config.toml
arch = "tc_resnet"
model = "sound classifier"
dataset = "synthesised imitations of 52 everyday sounds, one a clip"
train_examples = 39062
gain_aug_db = 10
time_shift_ms = 100
n_mels = 80
hop_length = 160
input = "mfcc"
spec_augment = true
win_length = 512
targets = ["group"]
num_classes = 7
norm = "batchnorm"
activation = "celu"
depths = [2, 4, 2]
kernel_size = 5
stem = "single"
widths = [192, 240, 288]
label_smoothing = 0.2
loss = "cross_entropy"
init = "kaiming_normal"
residual_init = "none"
optimizer = "soap"
beta2 = 0.95
lr = 0.0033
beta1 = 0.95
shampoo_beta = 0.95
eps = 1e-08
precondition_frequency = 50
max_precond_dim = 1024
merge_dims = true
one_sided = false
adamw_lr_other_params = 0.0029
steps = 10200
batch_size = 128
epochs = 33.4
lr_schedule = "cosine"
final_lr_fraction = 0
warmup_steps = 510
weight_decay = 0.0
adamw_weight_decay_other_params = 0.01
Rows from block 4 of a small sound classifier, named by matrix and row number. Rows with one number belong to one channel. Each number is 500 + 25 x the weight over its row's rms, rounded and kept within 0 to 999. All counts start at 0. Numbers have three digits each.
After each channel's rows are labels from the 100 clips, of 14976, where the channel reaches its highest value: "loudest band" is the band of the loudest frequency at the time of the peak. Only what is clearly more common there than usual is listed. The data: synthesised imitations of 52 everyday sounds, one a clip. In brackets: how many of the 100.
# convs0: first width-5 conv (model.blocks.4.convs.0.weight, 240x240x5, each kernel summed), inputs 0-59
# convs1: second width-5 conv (model.blocks.4.convs.1.weight, 240x240x5, transposed, each kernel summed), outputs 0-59

convs0.140:478543535490539496483513542491512478533489510471510521529463507464515516483476508490439492512497493499505463481507521471529476504473463500472511476526490521512499508479544503503493
convs1.140:465483511464463499490478492476509487565503539538523513486548532494501495552552519497510492442470519492529511505496510493517520545464507545488450507519504491490499466483528487509506
loudest band: 2000 to 4000 Hz (30)

convs0.133:507497476512490484500483538477460478509499521510512445513498529494501514468534470538492489489487492472481511550503530482556463452461515486471491513489452468497457460448461474487476
convs1.133:522487487492487476502539538498477503526477486487482518551538482503488519477510518484434511482517515508514490457481489493425538501529532536526498526491498509514481505466496535521504
loudest band: 500 to 1000 Hz (44); 1000 to 2000 Hz (39)

convs0.170:512472471531525487519493487517496445560579481466470498519516482486496535518503504472493482468532512501501508494489501468508503517479501508478521533502536479533469481503526532488597
convs1.170:483480509522518513495496473495506463498495523538519516466470513521464508525520454492479534500549492489484510485504509543475504486496502491499495502508528484544522493539484475444506
loudest band: 2000 to 4000 Hz (32)

convs0.87:513517518460519525507505498526477492495444491486498485524487468524483493505495539496487523488494538493509481505531468483482529481519503503484481499487566480465478472507563539510510
convs1.87:485501475455490514489503493488509493519487467485501528478520534540542478484495494526483495535503514495516564527507493494484499487518479475463488567497497454516532512506501480449521
loudest band: 500 to 1000 Hz (49); 1000 to 2000 Hz (36)

convs0.65:518498467491519504505510483541526534520463528492496525552457471496545483472551495466514493512473463520497464488491517504523481504523559496518526499500465519467476556470469455525449
convs1.65:487465495514491552485470453496484530503514513525501512519499482475501507546505532462520487538483518539457452511477492516498471532503476465490539504485535480542527493495502485484522
loudest band: 2000 to 4000 Hz (42)

convs0.144:530504527530480501536503500519489512478534499480491531498510470495495475523514498512481472467482486488489505513443512469483470538524528511505488489497484436502470507467495503473495
convs1.144:512514450469575529497493467520526482523538515537550499466498542475507528473506483503489484474542505471492475476534503515509503485510487484507475472568503509486499486503529504517506
loudest band: 500 to 1000 Hz (47)

convs0.182:532523514547477478471478528512487496456468499497467482522489434520486494503471489474517481478502511501518495530526446490504533504485509500466502471492511487469473473526518515514495
convs1.182:522493480483464542498480482527495493504493485443476498507528528510485483497515506484518497520496454495504490501486507499493467501540515522498454466541507469561455486487459496497471
loudest band: 2000 to 4000 Hz (26)

convs0.147:500493527514480553465502479518498487507555466531545502502505532493409476482536519500522480490472501504491508517498556469546519480512487523547483496470485507477505520464468485477500
convs1.147:557512540505470469499580531500515499501467521503505501504497477530489540482479503473487521505460550437481485511502509502506529514488488524457494489481494524484461458479508531518525
loudest band: 1000 to 2000 Hz (33)

convs0.27:511496502464515543531501484519433470516549518510457508504500476479521483500487480500482491506484522479499489545464513500488515497481508485475518474481522487483507524486495495483439
convs1.27:535520513475490472552490468483489529527539528536517486482491499522508537533514527502499502478472511518496513484531531514538482521508499455506492463482520513563465549460495521505479
loudest band: 2000 to 4000 Hz (51)

convs0.218:516511497477477558503515517485476495502492518484456527510514504482446489501564473457534541536527510514494503546518522495518498475492495486523494466490471562552492450536515493550475
convs1.218:499493477513474507466510531507500541504485469513507480455499516502462480547518516502480538495467470527521532497500486506547522497471519536508536490473497512539498531482534554497516
loudest band: 4000 to 8000 Hz (51)

convs0.98:519495540545479469505510502495526528506521497478511499503488470485491529508501497513489498489475530493484518492522536493502494478461485536485575506452485538511510522509494498491482
convs1.98:499493503481520545533488539504507477490531520515518510553488503494493508532488480536515507565498489553506493501487486507492539506534519497519491453501502476508439502490499515540541
loudest band: 1000 to 2000 Hz (51)

convs0.8:489493488474534497486471544455471519453538482497457470464458476483450487479471484449454527505502489517502502494464500524481472487479511484470451485509446456522532478489474505526539
convs1.8:526517471490490495488521470533497507447505483471495501557499529480500532509465491487500516526506467572540498519530461513505525480542511524498511493494490488524493524473503506508489
loudest band: 4000 to 8000 Hz (44); 2000 to 4000 Hz (34)

convs0.195:503528532490465499462488505496501509491459519455539493445459452471523474528509501505492516521515473487521506473487488471476519466475483508489467499508483506541454502486429471541496
convs1.195:523514467475475489525465487514486481495471526499467503495519561445493464489509480496548451470506525526514502511499522482560483535446520492528488483520500469536502501525474503479505
loudest band: 2000 to 4000 Hz (38); 4000 to 8000 Hz (36)

convs0.221:505493497501510492531515496459467467494533487479499472547540480531506515513492516480438474493510513476508516514505513493551517540458501521445489489525473469497453461497438520495489
convs1.221:479559505507499529454488476519512471497508468481479529484474535479536513483490516469488504528461495468498485492525480497479495508553471516483459477453497507504482533455481474488506
loudest band: 500 to 1000 Hz (58); 1000 to 2000 Hz (37)

convs0.59:510513535500507473436519526492483516521519496490456518477517544551480489487515458522521495504504501504519490495536462457469497470501441500495488474522488571506515474479465433506546
convs1.59:443473531499463515467537536509488478500483491498522524482488485487526561522486508550498502525551478485487505511511542506499517500508500525512475481516501498510460492516517494526489
loudest band: 1000 to 2000 Hz (34)

convs0.127:509502517495466485509494480495506485540500494483495541490523461541482492535461544546510450474501457481510476497492541487528507511491500508479487536421518473501516489489508484536458
convs1.127:522473496477472484512499469502497496507575487490535517531455493538466492508539495458455551518478461535486531535523514499527504523527481509518503485513544496481501487453523495520524
loudest band: 4000 to 8000 Hz (61)

convs0.26:517516463487520498499493532521591467485517471513502530517518507495534459499530533500496499479527489500477508561489547491468489566477474514503556493506477493494528471493475540451525
convs1.26:531496487498495531536514527535477547519455505504502491502522498535545490497528507512518485511498496476527482491522485489490487515556523494502519509461516503466508538519511493540455
loudest band: 500 to 1000 Hz (83)

convs0.101:515517460474489486471488499491515531521519483486500492542460506457487488511519526482495491535484501485516509512476516487504475500547509474494465509502456521509489463464548530516497
convs1.101:502477478480466513501532486509457469496509515525469514507475525460438478530464477542496492527462468494454489495494494461497481510492497520484490493540502508518479506493528491444488
loudest band: 1000 to 2000 Hz (74)

convs0.191:531497484541508473521500491517528507478531515494460510528495525523508487509519482556527520532518514511528527504496493526502461497499534487474515509480494487535520536456497501492498
convs1.191:494501479515506504459470480511519500498463467468522510480486479462495532533494489485496541480522455497488423498496480505513512501511429533518462497525487531493527484519486485530547
loudest band: 500 to 1000 Hz (55); 1000 to 2000 Hz (43)

convs0.96:493496484524474503556499481487500485434510482501465480481509534536490483467467540493494458498477470510469490502521501487492503534489492452470478530502512495494485481472530510472499
convs1.96:467513505498538424490519488522496498515495491494497495512506534525508475473525499540537511510468500520461526559489487501486464513501488478475474486484503459479562511472484505519497
loudest band: 500 to 1000 Hz (84)

convs0.226:490500499510503474553513480540471508492525506462502479484498499482506509567520526490510554512535521506476516493479461501506475550469496531488504535495503490551472498542484496533535
convs1.226:521509522479498462547462456491485465485482542467478513484464471471491548511475438525495543542499517520470474468493472488499476486492506491503460496453443524498529545493479534571470
loudest band: 1000 to 2000 Hz (52)

convs0.9:519497523496462498537479458498515542487494484490495485520506475514532468487519478498511486507522513479511480509554489466497491507512512479495488477541501449456578523527424509451504
convs1.9:525498512467532511489527515468518494496512512485502480492485523531512463476509492560496521492499508500467515504481509470499506526482477500485514476469510489507477525492472486481502
loudest band: 2000 to 4000 Hz (48); 1000 to 2000 Hz (35)

convs0.14:510532451480554489468499467479522521486483507505459488491488524483518472506539509496527541479488482498502480529494438479492511506513521487524523461455499502548483482496525489509481
convs1.14:455486511506493554489504505536520472504517491509495502490497485546480486503510466522461475483468487546489523490512508511507518492462521516511512512531522538535487504506487514473486
loudest band: 2000 to 4000 Hz (42); 500 to 1000 Hz (34)

convs0.108:484464470521432487467472524528504503503527499513541493508462509509525498497462459480503497493502492499478479511491514487534524492526497496516513521501479491530494488434484431522525
convs1.108:546537492546502489522502486477534521507484511501507505457492496483499500510522476478520536500466497505482473487511493513463537465495498496447513530500524532479509468480521506486561
loudest band: 1000 to 2000 Hz (33)

convs0.201:513490468518500525523480430521476515524467499495525481479454493529514516501505505490530509519465502472521529476515484483475457466468472493481477508499513500546547538528461507517481
convs1.201:479492501515500546502501507543490547476528450506506500478491520518517525512544495537513497485473543567476518560481494476461574510512519467490493502503501493493461483480471509551479
loudest band: 1000 to 2000 Hz (36); 250 to 500 Hz (32)

convs0.112:476458517512510491503477494510485465520516503513507495500543521447502477509477492466489530511471538507518459538510509477506505491435474491574472507511504472503532552525486529506493
convs1.112:480506540527508475481472482508505528482497526514491521496453477590566527515500502507480519463477490481502478484511441494488484491481497504488504504502488505493490495483483448518479
loudest band: 500 to 1000 Hz (36)

convs0.76:507487470520468495509473530495492454532482512494486487518504495476533513516497521503461519453462488523511510490497553515553463486470481515537492488493476493474500441479512468526495
convs1.76:488505507515473512497492462484521540511493443529536518468505512526520492504538495515497497503493479497485536529495457497513493540514489490482482510534512490552489458492530472485503
loudest band: 2000 to 4000 Hz (58)

convs0.50:497482497529450485493434544535505448489489519504466534425522489476505512484496465504488513518548498444477492519469483478491486436488503475485517461446501481516486444484477499505498
convs1.50:468480549503554512496548466495490531519516513460481517500516488486476498530484510490496493508531496463556449457535484496513509519508490519474531489533473495475452537455510514523465
loudest band: 4000 to 8000 Hz (74)

convs0.78:485538481503498496531499483478560511506483489479500487530529469477444476509509499478459490466533475515505530510491495490507490524489502494479512516491507495499518493473496479486482
convs1.78:559474485513453515526460449564509517524492486523508563491510513502473482508504502499503533502471487445510477485497479493542444495478497465487522568500475520532515466485503471511515
loudest band: 500 to 1000 Hz (59)

convs0.237:522464477504488542522509481483511515449517515517521535550459519499479472501474517577554520517535488527483500553475522533510522511486462530509483475510502508520491485551531449504516
convs1.237:512545512495497470489528488450515548497519505489470499476523506491461499508532512460468525472530499522500519502528491541509489513520506539493526504515506491505512524471454492501468
loudest band: 1000 to 2000 Hz (62)

convs0.178:527495484496495531487443493517479502457535458484511464482506520521490492517492509529469460507474533495512467505468566478489449502523495485492545463509509505480504498548530463551495
convs1.178:490467494458522503530490543522526497486513502438498485502512480498464516539481535533464526474500533513494502463507510519459509516516472501483489545480469480541509511517484519504506
loudest band: 500 to 1000 Hz (37)

convs0.199:512469515511508479523469512490493482492471525501478498519497502546497467484483530494504446513460504511506517491524514459494518502504461527484501498453535486494497530477508528480512
convs1.199:520549492502494485521498522526542526466489529522462510496489516436511512518544497519531484501502502514469462539522496490478524491505502509509468490513474528467496499526489513490492
loudest band: 1000 to 2000 Hz (56); 500 to 1000 Hz (36)

convs0.45:471483487469530496512517516503501453501497519520463540527485542513465486471475497537494465534473501501516518464477478496493470525500495506482480456521492528518551535451552529432510
convs1.45:472472519495456524482479515517488507531514465489541478489507505464534494515488517555515555484489521470546495502504532508525496500514490496533487500526498521547486478521494440467518
loudest band: 1000 to 2000 Hz (41); 2000 to 4000 Hz (38)

convs0.185:525482514513495509516478490499496502492535532432493525509552488509475489518501482521498518516510480475509463490510530501542500509477509509486512567485512489485504475459485468502551
convs1.185:557446501494499452468500498486500486531468482472512491491479471508491508516543472471453529454503479463484516504508524559472524498513469497523480478539494485485485476495475522536530
loudest band: 4000 to 8000 Hz (33)

convs0.160:481488484513489512467509478511534504508484555521515486486510494500533484524431438508513490480503497532503471530493484494488488531482489470485533504485499468511475512507454505481493
convs1.160:513513500529510467452490492492539501508495477501489481478511479498507503488496499512534501537435481503487510500545537473537492518501520529529538490515494475542506448499499486523533
loudest band: 4000 to 8000 Hz (35); 2000 to 4000 Hz (29)

convs0.88:478512450484525515474482473499481512472508507481517530500521520476480513512470529509511451502449477511509550487497558510459524516498496522457488565517527524503512484504503486562500
convs1.88:475507510484496492523499523495485473499530515467479492532499499483492477546482482467465467463519480506494490506536523558477530517470515555465482494530484506470461471476464494479488
loudest band: 2000 to 4000 Hz (29)

convs0.139:486483508484570507514512519459441472487484509510478488510484509512497537539496466483492500528481506550545517522454471516499497469564501544513528492493487472465505461573517526501503
convs1.139:464499470462464537515494492470480514518531468449529521499486524475529519511480511503498469537493534467474514464497505502528512498475499511469508477514505560528521497526554511511456
loudest band: 2000 to 4000 Hz (27)

convs0.117:504512480486532493514526497478538456490522471521493501504500502479515491485509483528522487515480504519511530534504519450480481488495498513507501505464484471484541491474470507434486
convs1.117:480488492491502467504477555512492487461478506484545515514546501531474488488416504518523452487485467506503426480502514503509457468490501508548474487552473496461471502525492485500478
loudest band: 500 to 1000 Hz (47)

convs0.171:509516523480485524477482488509525471503473483463485475513488512516501507488523464499474470516483532485496449454464476472496461516501495529518490524552515536524470493501533522515498
convs1.171:510501573485508447526527462513462462520538479507505480457499493480504498481503533484474513478507520475495499539480528512484459492525466487473488486466483452519505526501576503508436
loudest band: 500 to 1000 Hz (47); 1000 to 2000 Hz (41)

convs0.57:483520511507533489524502469497443491503492463530469470484529503515443522509493530514522493496497535503486506540449511463490500484478497500478517463526503510464462544473475514568517
convs1.57:504544515484501509506510511473516529499536512491467560541470529503530538494480524497482489476488521502524478457525499504497517541492520476499472497493479475490494490504469506517463
loudest band: 2000 to 4000 Hz (54)

convs0.24:551456492480497465463491485486508537473479516495492489519505540525519483490515522510497514481523469487460454517499544472487466525494480476467510518560456541449475489504482483500516
convs1.24:491487467475495491529483531482480473535473484502511504477478518461491522499501490514433464482487534489536546502471499523506515483510491506512495528485535538520536543530497468499499
loudest band: 500 to 1000 Hz (51); 1000 to 2000 Hz (29)

convs0.146:448469549516506512525477564495500501508497503478492512530492477510521510525526505514490541498474494535496460485519456466518533498462461490442503496531501505481510502507484503506485
convs1.146:478513521495525516562496523527469509493454506510488506492508491489488503548498485458526467519430535497489492540505525520500514491499503498528483463504558522501536497560506452492462
loudest band: 2000 to 4000 Hz (38)

convs0.217:496513468506504492505526471529546509529527488484483529504474500506490513493504491503534455531514536524522510498483472455491468500478506516515493506456482464500501485499533505517581
convs1.217:489455521504483484517496510524520480464559504486519500470532513503522474492500486511508515497517523478535442515502515531491499518470472519518478476519500499462485519487461525503527
loudest band: 500 to 1000 Hz (39)

convs0.54:473508492457557495472487534524526495503463499534552493492556501538542532514493495463482493501488490501493439485520485469548541464449492488509534498465477501548508490488530431443572
convs1.54:558537458468478501504481483482499520485503508488535498543473506460464496453496512475488496532511462479510525519531498501532532493538512503523475509495519507451480507510521495485532
loudest band: 500 to 1000 Hz (70)

convs0.75:541491530500464490517510477479471493513486499519522516508542533483531517521478476526539479492502504494526499479540518548510490510531497487558549503496508505542498492470506527509484
convs1.75:517472509514474510499550487494512530488490548490498527511515472501540481479486523545518516534511508557477505503484494499520529489524467546510504546517498552491499495512488493528467
loudest band: 1000 to 2000 Hz (86)

convs0.19:521511523485510503450485485483511493520495501483524484497496519477500488518500502461444560478501455536493500489482518496533498504531533517509515491456468470495519535481474499478536
convs1.19:523450485462464455496489510518475501488495488476511485497502493534521490490548545489476492456508501491523466535459485535515460510506493455513531544505504502502491464484504506523481
loudest band: 4000 to 8000 Hz (51)

convs0.189:514527521482510493515494513522525520475509528498468521503547503465510506545496483478520507488489478485497504482467450462462510493518500502518495483538462509517530458459489488482488
convs1.189:524507506517497518539532469516482521512569513495489501473515515535501493491508526492504472516513501466473441514484532504527497470494463494493490445459520478496478496476509506520522
loudest band: 2000 to 4000 Hz (37)

convs0.174:475512507485491467510478480490491493488484508483507547493510507494497529482466461517484498507462555521485528446485483491530485498476501510489506518438489524509520494479474520487514
convs1.174:519524452502511500529466484499493534488470556538502478512477472496490484514531472525523491466456498480515434479475517486525502479445506500442518449463473487529494514490471472477500
loudest band: 1000 to 2000 Hz (60); 500 to 1000 Hz (34)

convs0.85:516493497560543468548484478489488450487471502471493496489500462484481480503499499501525482526503493519500544503478546515505561553494517479504500561487503496449498492482499514531533
convs1.85:511511478536513540517495496489472469515525495474551514533538465510484510513538507493482508464497537510466492500492507545504513464485463501524509499446534536480546527509524514493553
loudest band: 2000 to 4000 Hz (48); 500 to 1000 Hz (41)

convs0.90:484508502514521504494507482550543529521490505477526490488500473505480520512532507513481481458494535480468471505494494460456459488513473468461497520516478483467520485485484519485501
convs1.90:568507511492526514510534555511474544522573522464525480481506500512436478516471500466483511526506496476516480488476471499510481509502513514471470488474484453491515498540503535513501
loudest band: 1000 to 2000 Hz (47); 500 to 1000 Hz (34)

convs0.1:489524505490471443517460523505537513491435524493504519504480465481472441541531518462493513508528519496503474512566501516466500520466489525463452500526468493463474484483485463527445
convs1.1:535432521476503495496504515461533474524488525497467512448530490456498497472498496495517518532511493515413513508487495492507460504502489522517493488505540482479473521519507475490502
loudest band: 4000 to 8000 Hz (47); 2000 to 4000 Hz (30)

convs0.162:485499526453500513504508476491506472527505538533500490505520504509492468490453503478468494491508533485506487500450522504502480546491512502472492510493466471495470540481472511502457
convs1.162:506499504420518485479475468535460468505486468530493479478475480513511576501502463519501525515488491480493485533528472495483516524479485536510490461495523497538519487472450489498477
loudest band: 2000 to 4000 Hz (46)

convs0.86:498504474520523525517525522497484500486462502483540542546530492492493490466499476507486516465468475467491485493450511486499517490511496480531511476522483489467506521484445504481494
convs1.86:521524535537507467490485507497493504516539500529491440483474488525467546514485517524494470457468502508482465535531552493476485506472516480511514520508511505449510497493506552483534
loudest band: 4000 to 8000 Hz (31)

convs0.230:498484471472485510466517484479454473507479522492489495493516523522502475503495481489503487477448512501511491481472490496460475495464481492501469471502474472499526488489518454533507
convs1.230:504486494506540521508506487472508529480517556465489459485525552484507494510490499487550524492503490500507491469496481492440521484479491517516531507506512502499468490489496532487488
loudest band: 2000 to 4000 Hz (36); 500 to 1000 Hz (32)

convs0.220:497523450501519502492505522500526561557505478488517540519535531501491463526491471530490499524503524474535473509465493480475493478499520484511460504536520507481503485495536505465527
convs1.220:520489451509498491468531478470507480527507482492497515508503510488507483528524443506492498562498486508494472504486503481503490528467493482517512513516487482476444500506497524505496
loudest band: 2000 to 4000 Hz (89)

convs0.29:431491539511500498495497483497510538516491540501473475501505487487516470519509481508510486517486499474534492528517482492498508472448505453527482502526502497500539555482470524473475
convs1.29:544484512502483477531512553536470483488498520521566497487489544443496522534511532481524490499491492504487463496483539501477506521506544498478493507520507480508456453466515454492498
loudest band: 500 to 1000 Hz (57); 2000 to 4000 Hz (32)

convs0.137:517454504536526514486468509504469520502499497520478477530492463512541513487505475502480474494494547491494505455481522493527529491489542497496519508524459508494544483483476476502474
convs1.137:483561508535508509540477505531515484497451555501504489497503476511490486474502477532502477541485518488506501505465480475486466470520517464496510490462480498472519500479472487468502
loudest band: 2000 to 4000 Hz (54)

convs0.219:460489496524509464520510494470460531497486523515517512495479537513509497494474472504534478515515517498488438504506476460482460506461468507482505492541505516512529490561415511507469
convs1.219:467483495541490527584493478483480510541480481490518527503483493482489515536493538554484521549476509495452520446503459527470502517463472501508485499490481499492500506555516503509509
loudest band: 1000 to 2000 Hz (52)

convs0.40:497468537459497517520470509491504471479493525514539495502485482515515474491501453476456522440484457495536499503483518530552491512468522479501502529464477496523459504534494427530490
convs1.40:526467490522498521457485546502469497522508499500504547459455492510471481485502499518484498497514519487472548463495481517507495498552534485533547452511479529451459479481508477508498
loudest band: 4000 to 8000 Hz (66); 2000 to 4000 Hz (26)

convs0.181:520482512445466517503502480480424507508492481500504475464535476507466496495486470500500471486510486501513485511488468490481484490454479475520474477482543493506532519497456502503487
convs1.181:509477483491520496567493497506498513493534483515455525486552554507509529508481501547493495522491504456509446490565503460447503478504508477500509507508491503451498497532528526525488
loudest band: 1000 to 2000 Hz (84)

convs0.121:468469517551520452541470514506489489521497536474473484514441511504535557478504503484460494492495515528523498476508505463501509487492478529489519498469459535488493529536493512525524
convs1.121:477488489572435514514442506510470501469498497521470506468482491483464518531519493490489471525488516517512519485478489522476538517529522486509485519515525535514460466501513523477479
loudest band: 500 to 1000 Hz (33); 2000 to 4000 Hz (28)

convs0.213:520500493503481498464498546508495489507463508502532494488508487516499489481489478497487506527483459471497544507553436466516493511484499512523504530526474492492528485492496521477564
convs1.213:491443464502515460522496503511532458535516483483486505488504535555508495514471495502490534489507511473522551480509505513486472460501499463488518504509512527493499529480498474497469
loudest band: 500 to 1000 Hz (80)

convs0.47:517464524496503519531509528512523486488475532500508469530548498528479486489488514468513490482501471428490427509502525466520462525501517473522502503497491447485509497510518527480484
convs1.47:512500469482563487452480505501497514466549490480560443465509475513532513472454488506493486491519505484524525453523489500482520509507478525452463480485441519510487492475472499492493
loudest band: 2000 to 4000 Hz (46)

convs0.124:544516503466479480465473510499446497553488484503483484478478513475532473505488437443484511467483499511490503458497504485489485506554487466522462510505505474491515509469477553526471
convs1.124:531499519480525457485508468530486541553540479521495549502487476501549483522484545504539497516506473490484531493524475493470525500570494496533506481494501468511495509514505519473487
loudest band: 500 to 1000 Hz (50)

convs0.208:502501500535469466510459495497472480500527503505528500461496556506542502478502474531549446546509473468488491546497522491514489524491532490521469451501454467503522495491489515497497
convs1.208:492509481502494497483516534504484501475490506453495505527529469527491536500499529488507537511497493489504480445520455526494471533483520487488515517495456499506495547499526469464494
loudest band: 1000 to 2000 Hz (39)

convs0.184:531483485484487479502503494505482502497476493486521481480522492521492504469518546487494487531525513516513502445490485554519484521465493489505512492524508527501475528502452481563500
convs1.184:481523514513479465476519473540509502505471451505492499504508496485469538517482518494523524493485511484477467481532491492500489530527481501442512477505542510479474508526489508497513
loudest band: 1000 to 2000 Hz (37)

convs0.207:471540498468486537492536568485474448513446485514496476509479495488477540496535553541464503493480465525498501464492488492493517497517507516511483459517466500507522506510485522483482
convs1.207:531491542477499529494475527529474515483478477570487463520503524512519512475530511509478469501479481511489504508491535530522519456484517511487523482491501496500487508485502515491475
loudest band: 4000 to 8000 Hz (56)

convs0.66:486466518539500517472493476513489486535481473514509504436501488407520549524495464489489539504530432505483503509486511436570502472516490485473516496527492481457463517495490470507454
convs1.66:480548440465524470496478481448507478496472489516514472489493528545498417441490520470463497454478484454498482477505445508453499526513553505489472541515523519514511453509502536525504
loudest band: 4000 to 8000 Hz (51); 2000 to 4000 Hz (48)

convs0.111:518506484477491498486456522488485472512506538481557505449490471507502510474513511476546476482485502497450503456532516497539493463486534520491499495490480490499513512465443451494482
convs1.111:521512503533477520503496500517493507489515502511481528479476425447458554495499488477503474527485491519492493476488485479521515515488514521454486533539474483504506521508449475495529
loudest band: 2000 to 4000 Hz (59); 500 to 1000 Hz (33)

convs0.17:493478544502462522510518461477501461504570520502518465507462476547482500479509481459504477461475465512470457492479507444467455522449493517489498506549530470504452540494485492512479
convs1.17:513492460496556489491527523482504512463528456516498532499499556546456504552490510494537478495509484519482522479490477523512484510462482522497471526531504483509502484501527472517487
loudest band: 2000 to 4000 Hz (50)

convs0.97:574494485518500476497502510492497501556506480510516512479492477488519531453493485465507476482526513489483469486489490500486493511523504518521510475491524478519529503479522512519479
convs1.97:502491471486485538494516469482489522512491479518527536472508505501485469499515472481484532494483512493532483470515549482508477485474482512507498490538493531489472467522508510508512
loudest band: 2000 to 4000 Hz (43); 500 to 1000 Hz (32)

convs0.95:523528551484510465516486511501511502482493540521457533494467499467476508514547523553490502489525469505494512461536475500497500466512537480484493483516503512518507522543508536491526
convs1.95:499537503485491502576491504480504521469508460518503477502513512478510489501515503476528455537488457495463461501515549506518495520494509492519455487502514501538482499521460529504507
loudest band: 4000 to 8000 Hz (29)

convs0.0:524522532501495516507539521514498532509511510470518506515472488510452470497555499498478452478484501533522470501504494497476546473476510480544543512467497496478470466499473485502485
convs1.0:491541450510474481499485501541483455522514517489485469493480481489500515495458480478501569495459464501504473492504486517553538524496476503523530492489444525463511461518493509465522
loudest band: 4000 to 8000 Hz (41)

convs0.28:530490463522544525531473500501476498498466495494505509502483515518476527538493540480549523494475519521483462531484509495515488505497502528526494494519499519487488489526529468501535
convs1.28:524549475456488509424530504529482459501528499482455486473479490497498539485497443513512553513535510495500523510479525512531458472530490528497493533495436514522545508513479516513486
loudest band: 1000 to 2000 Hz (65); 500 to 1000 Hz (34)

convs0.82:504492516504519474493443519495491522486488554504469499507488530516475504489502514459521539489532542522470512516485553508512509503492564535467481448456510507548496507492528459519487
convs1.82:530465539513517512499491475538488515466509487498520475486443431501460500511494466502469486492509465476533542478540459529511486510492488489468532495497470478488502438454501488492435
loudest band: 2000 to 4000 Hz (43)

convs0.32:536471448513510478485504498475497506480494473492497558505520506517486541487455501521480487526470510513472478476469517531507486472551477522478472513497491552575500570503571551492527
convs1.32:478503492481500531486530477502502486487475464503510509524542518465527490480531492495497497511487525489510479467489529483512547478435491524518521497537518499518470550492503500467493
loudest band: 1000 to 2000 Hz (44)

convs0.234:474459499494465479488465496471472514497519453507491487500434485496464513492480502496500506515478494521452500511496482511501511480500546504514471501499543515500503504527516486499490
convs1.234:505496478502527422545493501468458525509499492525499504502451504509492496462492534484550497463489504500447512471478531485520481537513483501511492516531533509481469478518502490538468
loudest band: 2000 to 4000 Hz (42)

convs0.58:472514555535515511464510483433464521470543456467510487494526506472500524520497536484487502485485524513572498485539510493492500541451484512513444495478557485472459469507489508508495
convs1.58:453474437494474494533500468489518447485506476423529506497483530471503493491478482526512508489511518511515511548508514507484472488527518491520493482467470512462536487496535487556485
loudest band: 2000 to 4000 Hz (40)